Weights of a small self-supervised image encoder.
Training: 3800 steps, batches of 128.
Data: trained on streak pictures of flow and ridge fields, 195000 training examples, 2.5 epochs.
Rows from block 9, named by matrix and row number. Rows with one number belong to one channel. Each number is 500 + 25 x the weight over its row's rms, rounded and kept within 0 to 999. All counts start at 0. Numbers have three digits each. After the name is the row's rms in percent of the matrix's.
# convs0: expand pointwise conv (model.blocks.9.convs.0.weight, 576x96x1x1), inputs 0-47
# convs1: depthwise 5x5 conv (model.blocks.9.convs.1.weight, 576x1x5x5, trained with AdamW), a 5x5 kernel
# convs2: project pointwise conv (model.blocks.9.convs.2.weight, 96x576x1x1, transposed), outputs 0-47
convs0.100 110:461481501512522479493535526521502514502522526537504522502481461485480512499498492541510532526485447554507461516460459524475497535478526498508526
convs0.101 069:511525518540475517443514486529530473443503479573554515492470506476465474517507502518455518476517536512516470513528480477508512516467533503494509
convs0.102 127:478501505525516480503493519511533515505545519505535507520517521525477498562476493500501525486489444489499493503503531465553512496515495509469482
convs0.103 117:545489501455493521509510501478496491495527546466507483539513481488457509473558478487527460536484486500513524502510529506520530473523488493482518
convs0.104 128:539479547524466502542509531475518521498500473464514518463545513477548510472481480496459510490464483484506509506505471503463486473491528506487476
convs0.105 087:525488514489468506480496500487557515501545466495479500448558442508530512499521498524498499464521538505539516509511473495529514543519530469509453
convs0.106 091:514542543536493508562534494477475503531504497478511472527463500485485495471469509468470521436525477503505525523471516495492494496508511483490491
convs0.107 085:493505501498488517501521493485504498532468538505520440482498484502484437481480466471517524509521518467500500508486506513537509510501463499457471
convs0.108 118:531510499502429509506483556505487505518493470500540523483489475499482475545485500523504491514471527538489494515515469488480518501497516502467508
convs0.109 048:469500526498473492543503513527485482501516496500504555480519487492500508561464506488497516534518480525584477485495521520482477480478586534513506
convs0.110 134:486514535503526502463537510481487515509470464528481516487552464513457523509532488520495508486471523515458448515507498482469475475510491456488494
convs0.111 083:477525484496485446493487488507503537508452491526486481489472531506521526522474463476476522501463502447521503482524496485490467547563479512503501
convs0.112 138:506512488440546501490478456493554485504457520524517461482532484503498487528489522528514527542497474511516527523506492498536521520471513515543487
convs0.113 076:520482495499485546497528519499461521497553521481515480503494512478503507500496477527506491482494469521482500529512494557503513489525432501519525
convs0.114 101:476488521477507521502516478503520522512466481518502520484471499485457486504504513492484508477523478508523441485507492534493497490490498458515553
convs0.115 111:510507496514552499500511506472516512515513513524496488508518474515472551470497448505470506515512493448491503514522493499508520492501543495456518
convs0.116 100:481492494489553514511485491468496485500485451518462491514512510521507513535498524476497533506461525495583535522528474496488478514484528461559509
convs0.117 086:462494498500498451546548538469477501483535476548527516463541508495444477482477497500485498505495512513465493512535494502507516461502528468526469
convs0.118 096:460499486506506551489520517506487477500571483514530485514482510497534483528484494551525497528520504496525483467528487493524507505513484435519493
convs0.119 088:465496525498494502496483538476479451495524482501520466478495494476472516495463511544500511497519463500470453527470500505489504505485431503518495
convs1.100 097:487475477506511482486482486491486493470485456477446463483465490477467499459
convs1.101 094:490498485480459493540490480474506514512501462484531530538471506509532504445
convs1.102 092:475489505528514442485523527534507495499499505562508475468469523499486485485
convs1.103 100:546550554538519505483482491511485476484483492467467477487488505520480513494
convs1.104 095:472482487474481480495496476447524539517541502526526512533510507532536510511
convs1.105 106:482502480481496460485479495450448462498490465467468490479471509517514506509
convs1.106 083:496494500488465472496488500455475482481472476528489501495511547534519549539
convs1.107 086:471485472468490455482486501460475494498483476473509470473491460476473506459
convs1.108 115:474508499490495493488500503495496509533511493493508539523500523527594529509
convs1.109 095:470474482483461498507496463455539519529474457492489522503458498483509515489
convs1.110 098:480483478487474509522520520495521549555516522494528542538527479518509499505
convs1.111 114:508508510495448493497503477443485494508495454478462496489480468457487477482
convs1.112 094:474501481464470499518519508519541555547545540490515491494495495486504505490
convs1.113 115:510458464470454477467474470453509477470488479511486476506485517509490516497
convs1.114 109:499524505485461505518493488472488505482497446470482487489469463466449502468
convs1.115 097:501516509514499521529553529521534545534541515481505488480483471490485488470
convs1.116 108:482506495477484457482492477470452471474482443459496490484474494483490494483
convs1.117 102:464458496483481489476490484493505485478493494514444474465480482483474453471
convs1.118 105:487502505474512483515503468513495514523502484460510506463456458487479442466
convs1.119 095:494526525532485489538546517511480527544530529487498523520498507501525534535
convs2.100 109:478503491507534473493489507451480430496487487487474514460501501496498495520515478513530515496510495524481500505446499506517516549463514472471528
convs2.101 067:508474494507530496496469463514500538559460517459456536485516501522466497513534482522467493495501523504477485491515490525517522489516456478504448
convs2.102 113:500501515487505499511503500490514469491493486461489564497502502493501502476506496509474520494487484500463498462499482500504498545491474501528484
convs2.103 130:462534490538497487518466500538550524485518439476491467495487518513535498511508502471444525500532496497485511521499475493468501521457506495470509
convs2.104 132:499488473539482480485483502469488535458558517514578487485483520469468539491514495511500537437480478469480529452504510484499479497489491480500477
convs2.105 080:506503515488468478451494481508531487526505514529498498465535482522493513490498509539540480461513501519461479479491461471526497475539523497454503
convs2.106 097:483536467534502456489478500541512478523503548506530468454522489497516550500472543492513549496473543522467474471524497512526511531537486504578473
convs2.107 060:487524536531531503492482497475514528525453505495441477528473457525494458523512512528553478445482508500513508497497466514472484467529507518489493
convs2.108 120:470494505492485481456502508455452476489521485499468494489498490528528450522488473462513474519489499499487525493520511503501479519527501524461540
convs2.109 048:513488446514493529502494473481492545504515544504492485504480499466496535480505522496517509540490482571480546535500513495521467482507471485487509
convs2.110 148:498501501505486506489524494501490493500516514496535457452529554541468457452487483496453495474484537513448505481445520500509493542510524495494490
convs2.111 066:471490519473521506507495487516509531484530470494493460497506497505487479537529495512480480491469491497457528472489515476518529472473490469479522
convs2.112 163:486546507478522506508482437511467493539485498486447518486490508513451504507519515468541487511537499513483518464486475491523517460500491507541490
convs2.113 070:457498505508508516512511499535489462495488509521537458507518519508497502516499463500505539503498518551512495528518508527485489503546473526526508
convs2.114 084:503491513488487494504523538434482504493525483479551542485466456499504531471474520452494495492512475489521495571531474523458488468516500452487513
convs2.115 097:497411477507480506510536516556454511512518485516534517501513513532524507500476518514534519486450561529522485475515510522527500498550484504519536
convs2.116 109:541498510488511515514487516439486504500486509501476478530493538487488452513505523456530473491513550515528494494475518535500489474518502484456546
convs2.117 070:474511486519518505461481527494502499539516493474512567511512515501519519469508465477514509492515499461469474474478452500452521514491529492487470
convs2.118 080:556471501527511541506508492508469545498499485544507445521509510437498520489533514481573519433515496531506526528513486484505475477528478469477471
convs2.119 070:482538514498531507520521499491459511428469553516474509550495545501515469512503473479488503513486523556524524479525505501516518464493501542519474